A small spectrogram enhancement model, trained from scratch.
Model: 3.67M parameters, log mel input, arch unet, activation silu, widths [96, 96, 192].
Training: adamw at rate 0.0025, 25000 steps, batches of 64.
Data: trained on tunes sung on syllables by a formant synthesiser, 39062 training examples, 41.0 epochs.
Rows from block 3 of a small spectrogram enhancement model, named by matrix and row number. Rows with one number belong to one channel. Each number is 500 + 40 x the weight over its row's rms, rounded and kept within 0 to 999. All counts start at 0. Numbers have three digits each. After the name is the row's rms in percent of the matrix's.
After each channel's rows are labels from the 100 clips, of 14976, where the channel reaches its highest value: "top examples" is what is common among them. Only what is clearly more common there than usual is listed. The data: tunes sung on syllables by a formant synthesiser.
# convs0: first 3x3 conv (model.mid.0.convs.0.weight, 192x192x3x3, each kernel summed), inputs 0-95
# convs1: second 3x3 conv (model.mid.0.convs.1.weight, 192x192x3x3, transposed, each kernel summed), outputs 0-95

convs0.50 094:503517454526517472429465483519568345450501506530460532435497525513466493476447482475430369482500543481449542530461544492502478475424446511514496526480444472430466479448547489466407487472434501494485507528495472512522427474520495438536504447505508466519429512531493527475442513472483471527
convs1.50 129:485494482517464499479492520496375498492504588331488375524487520557509513586491555524522444472595482495474506446497468389511500504583437574481516524499483489474512514509503456493492532520530528543529499506504487477416462494486518480489506515462457507473467479431440495504539524505482517496
top examples: vowel: /e/

convs0.175 078:508511496522535404533561507485494506555534636565523456477495528530491521503438548495499502513665461499526491495478536513446435499484551515544477583538462545494428404522533525515587561552505426481537489544555483501503544554594507560558505502470508563534554503517534462469511508552481539509
convs1.175 075:482513470441435566486374548522528527503491435420492473504505492556511531494508570555520519499517568516445468471489519467512515652452506525503483525486507461505488500442503461458496551623479557515543499518489376491506476499521537434519571506406475490483486525495505494445516487479534521503
top examples: pink noise

convs0.67 083:479519492546498505528510536444489530495539594541481453461505538526482532541469566441516498522624430492534478515474518493410439488424493526560446547565490526503491497506550489507583584558519392504574473550582494447526560565555521558510487519490507562531536489521474455472540515572435517542
convs1.67 084:495520476407441603541464552526472485485513469459526449542501487622527548610530592527560492479533524508459457501450497485496519569516492536502475514507520475438512518479474506480522533591495517534631502474475436486493497496510501491513549500432457502487481510503500491507570472464516534489
top examples: consonant: /ʃ/; vowel: /i/

convs0.72 090:472507521490497471487492504510508481384503500496497460495363431481519361465508497328478393495510454478486538457461496496506442493473497488495474477504506507511524503455434461416511492389456476486493572502493476505492490493448561494491498493476494492519495436520510491496490388494392504514
convs1.72 099:494471480484545502504545498531516573450519539558505570530508483501507561522290498467486501582510510494501537485499504530445510496484505474502558494483549524513346403507473558511503477545542507453486485524497491503567517471509478498502560509491492496449447552538512502523503495480519490506
top examples: vowel: /ɑ/

convs0.171 103:490527420460550518415541481468468460532502486462317417439509443497504520451490502533495499498504563449432429525457442509514532483398481496524505502487522475491497510530533489478557504536486475484438472498513479480460475526567505481522516468485443490506467514500495479540399516483458497526
convs1.171 104:501494525497443537471421433532357489495494508443496408465489517491512522527476518523475492478519509504524487425537499383490546510571470591504513515520487494436502494393486400550520464549512515498511474487483481539499463531507504468507500532478496511485468422468499490506499387534475504500
top examples: thin (high-pass); white noise; pink noise

convs0.135 096:498509504502483528481609511481456486568555501509370457478503445501515533490534533542502503533500606486456427564459531486524512481342499511579527550489545491483522520560506498485549524506482471497524497483532497447456528517602527508500510468498494487525495501481504496521462544495429529514
convs1.135 097:491506499492423529478401485499337525498513511450499434483489506499509557578461550527495486489549495502502492433527512359481541523587486622496502497522471488462482499463519416497510486604503523487534498486481433500497457536502537487474491510412487504495484431459509513489501462512473504498
top examples: pink noise; thin (high-pass)

convs0.163 105:563541558499504511508513520489470501510498508346506401573493446562521457487513514456512519506511504502511515502504468508509508523516570479504486566468525459473508550491525503524608522477547469488449563428525512535448517522488507523505476533447425535572528506505527469546486441527451610502
convs1.163 083:487525490509509476490411504521501577439475489588501598476503437462529476497399430477502490467510502504522590564512490501464508525475500505528479472538496472506381432487488497523466510584472457501463487478531474514540511498567511483507513556499506448508525500568509538558497496507535482503
top examples: vowel: /i/

convs0.0 062:492481469526443508500518497481491436382483580386437491479482473536495421568521523453509432560555437512498511470421506490459520478474429559493547548563519440547523513447568477507452524499471461471483565455477537512482496515485578486445572495517437517504511458470416493509472487518457527481
convs1.0 090:532504500491425534454525475522464501493466512460555503465497464490483381577455536475502425504508515491439450462528540521448589487506389528471534540525484485460477503488525488468496498581475562583521557473453482494476563447487511416539534525466506506500460482538388542544506474504476485478
top examples: consonant: /ʃ/

convs0.46 097:471489468452492516475496528490492530562493497448495471526573475485519499494499521479531517553480498468485521624495470498478503425470507477531501469498641488512506484517433468474521532527487502508480564484531457495525474515538547499510521493449488486475490498473511491532527528504460496620
convs1.46 106:490462501508573497466539523507494517496475486591503530537423499480533507484366506516529524457529465513490533448474517537452515569507481447476552482478495511482409492491505562508484542580537508479551447637486448503499495484520478492516452495452493514405473494601499487501519442489497495399
top examples: thin (high-pass); white noise

convs0.32 101:490519428458565525419516477464463454523497479459319412435501451494501522431487501532491500507510558468439445526460434541506530488399480481521496491493513443485492514520537491474581506556480473492429450510516475497472463523556494468525503466488435490495480511517494460544403513481467499516
convs1.32 104:509487504497458531478427427528340494498499505439494390460493518489507530511482519531479488479522515508529472432556493409493526508587477593505509515521479495434502495383469409556524463544507519529511476487496480518500468524508512485528511526480501511481475434480505492500500393531492509501
top examples: vowel: /e/; thin (high-pass); consonant: /ʃ/

convs0.5 090:527547486467555481521684495548475485578508499490478498529486491561486511430524502603484546504476510516473495560481519500562503475485493582541519517501441548543508533542482526558485491480525506519502550533496466481521534498554499518481479499457493499530502514513508539480473501496508516509
convs1.5 105:499479518493378476490329494473529598453489519507483565512480511500535512486505487512500541482496484514473469500490499365418483535471507504496515459527481482494498500478559480423505498595492498399495487493494466479501490514505507497491508478471514490421500471484501524513535487515496409498
top examples: pink noise

convs0.125 084:483502496506543461429496518477547437406487528521462511449513512407515470446452526471482476495597486538424513502467532543469530479501489514487508484533344503466441457491514483468448536490519524523449505525520520521548497530494473426524475507526507518466450516526458538427425496502502512520
convs1.125 099:489496511500470492503501499587408494497532522357529455488517507548456541616477540473522406507552482499463471438500515471495538519541433586502500531504503504465498518493555489488507532546481505576489519514479493540420538561495522463495579518468474483507509503435432534487498480490531494504
top examples: vowel: /æ/

convs0.33 079:487531502493476469503501511480493458405505501421499362509388484498541341492505509371462428495509456455486519453481472456506465485470489473506473468489524508501517515461486510460542499372465476450480568501505480494461496508475541514496465479448486512551504428489467491514507476511397565503
convs1.33 110:516461463516535504515528488517566531434498519547504589582522479511503505548345516496496460579549485502544580488513501521452529491480494457496588485486565510498385432504439540501453491509562499521503503507500501490542525484500484508498564517501540455445446527565492512545502532488525503520
top examples: vowel: /ɑ/

convs0.105 090:499519510509502495519522532546546489550526491477545500524498425516508469432589520512474466538454474512514499538501512504593493505488509422563540554505498566549601519491443513500495526486532489467498648485544491525506575523488517547395415511469511514568536483509538546453489452524502536500
convs1.105 109:497472496504519480492520504496554629498482499575448581491498492505526537512413496512494515496486486515446516488464551482386520535383571497486523420572474495500408431506513505455447499597478520383464508498481421472526461488534464488503581498438539498472483509502563506533477492508503459497
top examples: quiet level; vowel: /o/

convs0.62 082:508507445479605523468415496543495476527482476454366463510505481521512478434494502521478494525493472547466490528543434669498526478490455468531484498510442413475492530471502500531503511568507435482439426534514497564521489495519495489566489462501411496515486492564475425564512510500423562512
convs1.62 107:551476467407459519499489495560358485473481525484469345470517519516478486477469576485484520511510523524473439461545540500442499511630426576501485517529497476490485475448490497506514513566475513704506575509530480494497478510505514503550554480481481492442504453549437512469507451515509514519
top examples: vowel: /o/; consonant: none

convs0.77 088:518518452488581495493659500541486487574509500502467496517500423527498508474522502582494570512464491513468480559480502495616530485480498564540529517493471513542516541538496519560500506484513510503496551518508489469514555508573509512466477493485479499516499501518507564482481509500508523516
convs1.77 103:500483524496363490457358484470499603482494514499480562505486501498538524498494486518492562498488461505472466500486517371427507530487499509496521459530461480508496498493541465442512474615502492377489465491492463477500489526498512478485519487460498498462490435476493516527516480529484416494
top examples: clipping

convs0.106 126:499511562556515495602500602519483505491530472507508525510503562533486551502493552494532495520466500500545490495504533486418523598493463509462524500540475546479507503508507488483550571514549494561530496589578483534491535595487477550395486588443513575499609488497434438515506441596544519472
convs1.106 120:491495418551507491560500469566522499469443562514491499498557499505501458492516432481511516514549544497529621540477481509486545431477540485514490499537543575618514503510496509466496504495475494484489492463502489492526482436503425549510585481487503422487516585504568541539504516470532491608
top examples: vowel: /u/

convs0.154 079:583517593514507469604516496439532515506500485481535519517502474509493512493486443393484463414491460481540497495520493453496477616534486535502493517458397437496492502455477519496551443486451486450558480443448481489494508506502513463500454493501513487516547523511497472506517511480495537494
convs1.154 101:514519459519521507535478529450463491508421516520495482494496470502432446486504485507482431558501595496528448523526533490485484544403505514529446431576493372437466500509390457522430516510475546541443502469540493448489488497499467547519487595491588487514556491503494548541492524502537492476
top examples: vowel: /o/

convs0.147 111:456493433497450459447519467477509453476493530553421527437530523485504523485525471531494488464550509542453551505438501483495488453446498467496472473495484459506497486502501522558438452481473525462469509490441504472521400415501517412498548453579492417515395532487495521474495541430490471511
convs1.147 106:519513532470437501484490484532455489543609506423531389477510533522523566529508598540483490503523524481458480442492503484433518485543431563462541542476457526476568561485528466476555464559520547535530521510462472468371530501485581440498451462449483510490458486448447506541500503503469500430
top examples: pink noise

convs0.93 068:473494456524508480475481516491494447398474586457443474481500532483532417523521563447525388525498481481553537473495461520558516434475429583486539518545495459556522520465486444463438556491496550461501542523506506509461549547460535482444561517492445535507540489450428531425528539524472529485
convs1.93 107:525509526486449516487559463513518510507529501503576499498505469484486482557483533516509499502452485489482468476515581519446572481447346511471522521545503519513499500465541489451523457546499546484521535483445488497488562464486544505558549458472492487502460473536368532535536411517481459476
top examples: vowel: /o/

convs0.124 129:507521580557509494566507604514495496485525477503503525514504556538489546496491556472537504525465500501545490497503520496403509631485467508472528500546484520491506502515494479497527581509536489562521504602589482519493539598507491539418496595443516585501598480502421473511499441600523518485
convs1.124 119:487486449556510476540496513560518498461431557505508521488554490517506470490514438491499518504556535497533638527454487502502517482492519461515496479523512590627509500504493506461476500498465495459501487460491490510533509457504430541512568488490507409480523577493540557541503522474534500610
top examples: vowel: /u/

convs0.132 077:407484610511453442497590520426502500497513455451491496517420404461489527514511498483484444498524463565465464463418497468490518540531506513451550491482418532502511503611403515428506515499526508521500511513502502501460476511435506493426496510434524516506502438473506450496495503498486484378
convs1.132 095:497520532464432527500506510517497499460397645476485529539541498513484457552490473458552517560545527494502549497496455506494518528466534474514485483545554470525486502503466482459498585534485495512501566456478485534503428538503506484503528550487461500502515504479528513503517539499483479597
top examples: vowel: /ɑ/

convs0.80 073:499507492520531499512571540474493466543529715549499499481520537516491528497446567501518515505707512456520514461524498503508502502519522530452472550530503510473442433525546523502522577502525474507502527511568497500478525564536492513515498541461496587494533520489506493478480508567503566486
convs1.80 074:493507502432360555488330536529554545515484443402497487505519466505515511454512560606515509515501527530494500517508463422495544611473517510481485533492514505516491501436517473471506520600498553479517484492455427496567491509514572424511578505456477481499471519474511493468544478493511509506
top examples: pink noise

convs0.82 081:491470379484460511425536520474507425508512491512423432494511525483507530464503540526520522529511550553443444522365466498512495490363493458507444516499502474476503498525558469516575548506505440435466486484543493475496495551512497518479533465517477530464493465435487484533539511519442522512
convs1.82 082:512464514426392535499441466556422505496510497477483452469488509538518576574493570528517495491501521513512437439501496353481569520584483618514515505518494508465503501432497458503530455581504492521532504509488476527476514540513547504528559539460486518448483458481489519521510474544471550508
top examples: vowel: /i/; pink noise

convs0.187 066:481491461509520489485491516491504464370486591438459451468501484480545408540523569454539388545546480477539531470476426542501550451500429570478548519568480463548523519477490460468451551500517528468493528523507524504484547553466540510446547519507427536500549485478410459469503506532476506481
convs1.187 090:532514487490442526475559458509547504508532494493604523508504456484457489532484519478535460516490472484489456479518555546480569485434353480474511537531514525522500506432554497460531464533491523522504539470455488507467570445481526509523534481473494474499459462541374531520536456527493494487
top examples: vowel: /o/

convs0.14 075:533444583533453494514518529494488465428510587470557479521482450513514499515466537460528465510565482523542471461470533460481501530542464596469533540517493501538451490507577525445507542468522486521505508518502560534411525541442513539428628529529536548509527493417452519522540536537520530412
convs1.14 093:557533503470461507462509461536515500497450459450528505518503472471479465482508499473495508517340542497479459464539574493475541488491423476499488501548495458513493506475525460487511513507451528593500595472458505489494564524488523420541543523503518465526499460510425524505503476520500469489
top examples: vowel: /o/; consonant: /ʃ/

convs0.81 084:511508497498550509497607522488454485477508488503457492526454407557499474492504506531505498463466510495509513504501495493511469488476485608509520573455443520527503517524529517511490512491517426506473485533520518488480540522526507546505512507509502517512501541545497506503478378517440509438
convs1.81 104:496476515451347464491254486481421509475488505411497481495491538507490516493498489473488519457483495503492455486549497286485474524498517529504506479523482488495499496490528399438482487503469481457478484491519495506497499533499503464428493521497499504492497459461500505474534453526462493496
top examples: thin (high-pass); pink noise; white noise

convs0.56 087:553479498516565498491552553445530373385472526517471498443501530445501450475547556504525435525551462540490475501424530520476510508488460477517524489522328504460518509495478442481392572442483519505517506539552559530498515565478462482481419495527527554484491509511471506431426509545499484483
convs1.56 137:479496489501440489521487516562452501475504589388520481521500504530499519589498535507570514513612461505494514478466460414522526512508470546502509493494510536505512520502524483487512525508544484516538445506498481538453521561504542495494548543465492494496500499391466528509534511485514520510
top examples: vowel: /ɑ/

convs0.116 096:465514424467536508394573522393480470463455506467448434491528491423492496563517538519538506498512505523473409507403472523512487485498464569506490462527480463529514548542451453476462552498528460497463516547530469476428500548513490499480490504469470535546478474435472498430456500512485458496
convs1.116 123:496504520493376526497444515522415495495521525467492473481511536519467525577492575515498479492513521507547515480505505311517485534515452603547512506527536507473506514417516426492463497503496488512513499478515494614466527528512546454484570601497515499504516478364440524469525475506483521553
top examples: vowel: /e/

convs0.51 097:472508560490499470484497508520521510433496498483511483532423402500537443479493496283495475498495477460491513496447486529499486505500542484493453470479498492497499489448507519447590497410509437447433523489498471519469506488444519501465493507456486494519501496524522477535508330495408526464
convs1.51 092:504492506530556530502506475552520602449510483571515547503540471506490561503315476471495508512495534499498562491531499501432508499493534502509525486498529471546339384501486520518512484579500468439463496517542466518554519496535514490502620540481495480472496534537524513533485490496534464511
top examples: vowel: /u/

convs0.146 081:564512521509506501557453528495628489502570501491506514485487490542537488495552527481482438504429515517506481489549493553499491523496479488492559497387574489520557563484436433534542524445496543449524559407529514518489564541500524524518483514499510530555547516493486539452494520536497489515
convs1.146 094:488511499563553439456511528476433541500500458626491513505509482471495506491418498546469592503533551504504504492486553510449557507352487540493505452503489469472457454528503504508378525545516514504396504544502480472562503485492459455521483530497560494506483501511493538467474497504532447515
top examples: vowel: /u/

convs0.161 121:490507578553517496569513597506483509493520454504515506519500546540481550501499549495544506511462496495527486489499539482399526593484478511467519501534488541499508516507506499484582568535560487549529499563567476554488551581485481535403501597431522567500600502491446450534513456581561543465
convs1.161 113:498512398533511492548507502563544496469420557510473513511569486507500449484516402489507530531557550500527605522493497514483528464486525490513479485527541530630507504522486506477500512498457489501471498454486496492527452470502445547515590494496497453497524534500548542555501534480517496604
top examples: vowel: /u/

convs0.160 097:501564501502505553511531508511524523572501506441515458511507474514544507475557508507503515507434527482504492549511493515595545527498566534488510509465557500564583538526475498509591502496526511501487616498510445509493518508510505507487450511415473504579512485505513481441455493507474583500
convs1.160 093:520481505508554465466539493486537552510454492691495641498500494498546504481365488535498522476492462527502511491496543509345546523480496505494496433548459495500398423471518503513430512519484526400466505511489475497532459477531482483508530511493537507453491481506500517533484453536517455496
top examples: clipping

convs0.89 082:419484565456468455499615497478513520512518486433475447524492342496505475484505510496505499502522507526487384491416447485505519427555516503498541546499436524575506465510487519457518523508498507496507512498515486518459521514497526511479540487443489517491505467522531385528530493506468534400
convs1.89 113:498478509415385626483417427526416502466466538481421494505493488545458564584496530464524502474463534510500448515520501465499513548487520541507503501589545410463483500482441415416517517519475486473493486482517475508503449553503526492482567567482458509466499403489540478491469577544401495511
top examples: vowel: /æ/; child-like voice

convs0.55 109:518505648524487450542531557526516468488535437511547519540504476526506553502504553460518491532450507499509496502447511468429521603493453489511513519508501530510529512487559504499606554466566424494500514507577490553489557594504533533440498565473514568519571457481440481558528406563507600496
convs1.55 105:499516420552570494482499494614500569502476437531533507450573433518436516450476485521453474430512624486539530487522515496463522508555505495496482501515500426536502502542474497499512539545399517525382477516499479529523540505511509486507549531490530487504516527515497551578437533485551462550
top examples: vowel: /o/

convs0.141 084:397490581475455419487593495419511503508506439438441480513431395485482501515510472463474484505484509524438425496384481486511501480584523521478517499477435525524505484546468527410505500497503515496489510513493453444457439499474506459484497481409502504499498428476543437527503503486503519385
convs1.141 116:500510533462427556497497432566483542444433606511454575505552533533483515606471547453533539538518519511493504493500495496485538528457537498505516497536559468492456497502483488438487598548484502518498569501512479553503474541501524491511546540479469497494511501500531503509500556500462481576
top examples: child-like voice; vowel: /æ/; vowel: /ɑ/

convs0.84 107:499594491498532539466501548479476499531501529445467480517530502505508430477556544520506484543512523490507458539511482507630513487493529517523515522472505469579562550520438485480462535495486532528484527521527498507488501535519508512475498521459465532610512512496505496439455504520509542469
convs1.84 087:517485501536542422499529562481561554461487499631495658510506480467529518484403495527475512499494472524493516502497587462424486504476497508497521434530496493485464425487515498508466499523478496364466523473524459467526463489509491498498556483492564502482501515493502534525496470535526464503
top examples: clipping; pink noise

convs0.133 079:500503471488521461546476474581468484522506524492494380476488439552514442446440504524456497521507353489482531532511479602503512449522521494599477552511405524464429478485569566527509505528489398491429507502505480538527508498532471552577484460476478500505491519567503420524495482498426546513
convs1.133 089:522471459458430562440376533529464481461456517416454419487526452552495478479487570468482524491485545522431496477545486460476515507520452519499434569492512436538497485463515442473520524566482491577483524491504464505503483489503548475503592465487465499434486488539464452457533423523483520525
top examples: consonant: none

convs0.121 093:539513507509544537522503522546496511512501545520509494528451471459547519473398543523516517519520482495508524489561495607552572481554513515485494536502439509459353478510526534502531545508552492478468450500555497525518485576490492548503507527471496558499538510523474378514480500557495539459
convs1.121 096:519504456500474514469443460637506490458529506469514531494519513466424415469544505452462396461464526510475513492527441487469498445531481505477452521521468475515558515453567475492504510498465502614452519479483503583505594513482499521505494549504482355473520516471473501487446478498543455499
top examples: consonant: none

convs0.159 086:408492541437471433493549487437522521513500429429429455519476413519482504505502477467480526500471515511441414494386481479502495459593529528487496497515446506540491474504504532412505517505504497493500481511478435466441441490491506463508503474400495507480493446480548456551520501471500518391
convs1.159 123:496507527445459576495505417580477528445478560512449565501546531538453523626466586449530535524517508515511464484506507503492522513459524556505503515539552445468459497488498492439494605553491500559492584527525469577505479556502539485509582563469465494493508478508508500493490556508457484550
top examples: vowel: /æ/; child-like voice

convs0.168 082:418503553527504451522533522511466503483518423537502495502475498504506543491460536457506499519459463519535507449455524508414547537485496505456505508504425524479458481546491514445555547500516493541540512576551457493509509574418488510370476554386518545492539459506501447553508437558526509441
convs1.168 106:495509498491465506513501527533545502454443575472448507500598503498523476503502443488521527573535513498505579507495461475460517479475538497506509469524597526714499496508482497454522511518475505508499560442490485487507425465504496514506610493491493445500508539494546516533513556489507492632
top examples: vowel: /u/

convs0.119 084:427490580520524460489549542436455502455513459476508469515452432479506512499521564472514387523524455575500473465522488543406552500518507527472564495521412532487522488557418525403506570501547507575509504527543517576503511563483510516484512565453510547498542492519490399489486513548490519458
convs1.119 079:523515503463501497468544484541536446482423598508485508527526466429520456477509467451560540582555512501487565507498458585529477508520523395511474485476567500552511512538529480490519537505491489536481607468439491522545465513495492457496449503479473488506493506497511514444509487496507507567
top examples: vowel: /ɑ/

convs0.17 100:474534497487526454473504602432506466482553498466495449550514561506499469512503608496492490511489511499521486508506496522586492482502438561489522506463453490523502494513431483468493619450533536519522517501573456501475541614451506536478502548376492595570540505482443497442472504580475552498
convs1.17 091:505508518493462478476540467556482544509499486620493583515510498515574488525462577536555497482503492518457581460441513460424579549497504505498522499507518512499511503499542517495508529559467535491513495506405487538530485463521503434563520463468489519509439512538520558572597362494512481513
top examples: consonant: /ʃ/

convs0.75 061:488483469521435492494512509510508438363482565394432500481485488522506415550521523441507441547530449494509517472419466480473503500443412582487544544566525437544521511446561466499444539498469469475497566460476549493479500509482580485421555501535419513502519449465403506516483483512468517480
convs1.75 097:534505496491446529464537477501479506491465512479546500479500458503481364567456537481495449507508521489430450457539557512449580483469367526477528530539485477461473502486519487466488503562479561588503570464458493488473555438484512431551529516481508502504460482534372540561505468509475474480
top examples: vowel: /o/

convs0.21 080:513497460500491451435576543468392479582524501496444416494496506474500506502552545544459518504494575589475458583470493543609507496425475525572520474487486522488562567513469499594469544543503459500480429473551533462515498538539507488530520480561479500507477466497497461480472508490452515500
convs1.21 091:494499488492484499477499497482438515492500502496503379495486532484503603500451524550496499502494423509494445423512520430426506526676403542472501469553439491507462500496514452501521501664491511478516492515508406492500465540498505512496490502374480503466495417488443549475497474500480459503
top examples: thin (high-pass)

convs0.188 084:549496497510507431486579541499454513617492501525498491500498512492490509519572536530476548522494534570507512600488501549619514496483494525596534469464456559480555528535463512609495540524519498498487400494547538478516499534562481522523491490567496481520493492493515485483475494496481533499
convs1.188 088:497497487473491475494513493475514535495513499475513376486500539495494580485474500550485513505467421514480423460498518425398489520638419522481489462592422487520469501507526465493513509657480520462510479503502394489498483551499531530494493476362479503453511421490469543465475495494483455498
top examples: pink noise

convs0.114 082:476520498492473489480460510478501481359505504472497441498367414483524341462512499379488404497509406474484568457476498493486476483424491478503494476496531481515536517429407465420519504421468472477486580502491482496468492494452585492493489488478493497524495442497495495497489423498385509538
convs1.114 101:502452477469528508509549487512518590459520543590508565533501473497531536541317499511492493569515480491498527483489505519474514486482521467498579490474541547502357411518453586485501475549561505460509469518483496504577524470507466502501529499495513490444437546553501498535533507472511501506
top examples: vowel: /u/

convs0.53 090:500510495511526520509557498507520494527522517530541502530557549536524532501484523533516502514517504453511473520470511486513482498491523545576500566541489551478475457515593499498580540521525472474560468488545506478445565550617508553556510506497506540502529551494526503474490515527496488500
convs1.53 092:482516481436419551499287506520485491490472505422488477516488493523499537541506512521517498486499519524471483459527479288538512584497492536507462525510506471491501503434508435455511533596508535496535465507505450534500433533509509475504534510460479490499497480480501452469517492510478530500
top examples: pink noise; thin (high-pass); clipping

convs0.158 105:454500446460484529456488513499519501520496491438491469520551468475523504499505514480514469523471500461477522597497450510478502404439503418506485486493623489519517470503437479472529517509481501504474584486518455513560467507531533490504517481448481484467480501467506494536529551500466492647
convs1.158 109:493443508506584496466546514495495509501478495535497531527403497506534504486392502515533508455570464512472537450472518544478522551512492423468574492471496511468422489493492580513437541545552505472556467614492472496499498482517464491510450494473490527404455495590501479503511465486496493397
top examples: thin (high-pass); white noise

convs0.69 107:457506447465486521460484511497539486508498487444489482507559470474519504500513513480503459527476501462472515599496456517480499397419503417506491495490600487543526482501432482468515514500473499509476581487509458513564464495526541487502515478450482477475478502471505496527515556490469495647
convs1.69 107:491447526504584499466549506503492513502483500535501528524409497516539503487396500515533509455578460513470541450472518544481527552512478414468578495475496510471428492492493581509424537547554501471556472605490472498499499482515458495506448497475488526414453494584496479505512467485494490395
top examples: thin (high-pass); white noise

convs0.127 087:366489597501463423495604499480478513512505407460494467487399405488498529477497490473477504512441453549447456477429469495503524495528508477472504505480451524509491465584463516448543509495512502501498515507509434477501470503441506506441470496374512506498504423500520425527509507505484523399
convs1.127 098:499509504481440547493500460537515527468419592506436511514556488509498471506493406466535515562506518495497520511511465511460532507431519505493485471549591488592470493500462495470504545533471484482480583479488484515503395496501507503498608539494457485491509506505532506541503553504496461600
top examples: vowel: /ɑ/

convs0.138 097:474488469451493514476496526489494531561494498449497473525581475485517500498497521479530517555482496470486517629494471498476501424471506484532502469499634483518503486517425472474517529529485502509480559484530459492520474514539547499513522493449488485475491497479512491529524523503459496616
convs1.138 106:489463502507573498466540522508496515496476486590504524534421499478533507483366504517532524457529465512490537446478521536451514571511475445478552481479494509482408491491507560508485543584536506482549448637485447504499495485520475493517452495451494514406475493601497487502520441489497495394
top examples: thin (high-pass); white noise

convs0.183 100:501517469472609545485466487489568497502399491333446517501497561503464523550501500504587503465508514493383363501476402528501510504534461530495482501565522448523501524468523486497493519509504478429512461610503464522440469496525505498497499423485382484514483495457472505504521528477493505488
convs1.183 092:513496456495440516545463460585505499501517481502569499515539575512398515566478534496457480538501519500604430376534533438413484509486456576502505496548518508475482474356538450491477459516441515529481558507512489506477574526498566525561583471492565489480525493499440593570514439511501481505
top examples: vowel: /e/

convs0.58 065:541507481507485488540467532453535479485486481467469445468474495473587495414580499499459513464487484527554556523543491495477470481491510453483534469434481466491557596465460440629513507463495591431515554453523530470436503505482424505512483522590506499528512522520552512414478479516442442516
convs1.58 095:507486521555548448506508512492438526488549498533499483491510524446477578547432543544479552524497530504486449498365469487427485501365478575468539463500501520445423438522532563496499488507513504508506483534518490472523530501493339469472406476488559481495517513514505493408485548476518470505
top examples: quiet level

convs0.153 098:498515463478611529489479502488568499499414489333435498502498562505480523554483516513596513475506503494409354499472400534503507503508464550489477497566521442517483522472515493498501527511501474441506462608519469516447469513517502502500501434475378494512486503467486527501528529490491503496
convs1.153 089:511500459494420518558468429573506500504528492503599507518529555519405531577472527499484485554481511501589430385531535419415513498502475559507499496554534504472474482352541452497498463506434511531482557503509484500482571528500548526585570469489563488481517493502450565571522443506503477510
top examples: clipping

convs0.48 076:490552508497491536473454541492561494540556495476505481442511522479573503477538537467510511510454518490503550551526501462505501487475450451514481500482609528539544515506399406506523553480491490487512599496547490515557496549514533512497504511487521523561510468392468538498513573545475479586
convs1.48 091:521442521560575462462543557482452534506468488559448538554484497511491523489394518510474519477564491516479486451447519508472493545418486488472558478481494494440455494551486558503444509547535531480539461631500450465510498492493452482503436532454496499398475505580494484494503502475513484486
top examples: quiet level

convs0.107 089:449482472535488494462537512460566449423514521502431538405476497403583496479473533500516479529572483521452491503424506491477535448442524453502541505487493498524433427530495515465467527513475521505495516511513478467516471499495533447498562461508512483443466506519504510492501518503493490493
convs1.107 109:507500490458490484475510491513413497535522502378507400532478469610487538534495505508506393491523475503450447468466526503505504498509490500488520536460492474390509508460486523491535560518495493572494520444480501431385507516498502486503450473477504531499461514480471483522493520480521529507
top examples: vowel: /æ/